Rows from block 2, named by matrix and row number. Each number is 500 + 25 x the weight over its row's rms, rounded and kept within 0 to 999. All counts start at 0. Numbers have three digits each. After the name is the row's rms in percent of the matrix's.
# fc1: squeeze-excite reduce (model.mid.0.se.fc1.weight, 24x192), inputs 160-191
fc1.0 034:498519519500501502520514526499506502446509544571489490528514486515511497536512475462522472501523
fc1.1 135:476489490491484523479500465508532483494485502566506522529529505470486512494492506510494533496496
fc1.2 120:483503535537476478502553494437510523518531491488529518510486491478488512479496469506487470511510
fc1.3 131:506483515526534516480545519473476544498535505501496505492492544530490501515525508483504486515494
fc1.4 010:461510534511521496494537478505477489522489495532563467523528518467507480461494460488462515518487
fc1.5 112:498511527508506514470495488498468503494476508492492489484508483516484525497504516504519496505484
fc1.6 115:487504460527517506544548504465531490451482495477488504493502517521483469502465509513482452527500
fc1.7 117:490451496520527499524470489409501504502512489462487502506526514531512475508542499476498517507485
fc1.8 141:493505504500515525480487481494519474472476494503496462495499459507495549529511516503499518491489
fc1.9 123:512505484508511527508500465519487467494473515486482494472512497548515528464486501547505507471501
fc1.10 123:492480509498493488451509507461523496526528480454537503506474507490492469538522478459492506522502
fc1.11 104:501453494478525500516463496449509488538473489449498465515519502487543461514503484484475503479513
fc1.12 102:518509481516469482528546492534505475538466492470480461469519494519512470490468483513523474493525
fc1.13 142:504520556500508554481527517461455527517545502484527500482494497496510542521521511520527527509484
fc1.14 016:533501549513461501516516489544504480520521502503524513473528479464519499503487511467519527501505
fc1.15 129:506519497510468457512504499536528497529439497449505481499500499470539478509497509476505490511510
fc1.16 012:490471522470512485537535466516535541501519494530518490487472518530506491511525539477466486495506
fc1.17 106:495510517546496468523518514457522510508555485426517545521478479532494522474496499495498463499503
fc1.18 013:538480512448503497499548533537525490539505533479497452433509487498507486474526482516508445516510
fc1.19 011:510486476491529505489471539541504539522494505520501522498489470473553481495537467477463505457521
fc1.20 119:501507451495491500532543460479526492481476511469508485476526542470476493502423512523507483481495
fc1.21 117:527513481520549492472536504537516466464520466464491527491459516514452508485460479479483469472479
fc1.22 032:496499540490496504530564483522481500528486486491516483474540579436514497475456563473520502494470
fc1.23 024:509463505478499483554501512509498500515491525554479511525510472514541463514521533490536478506522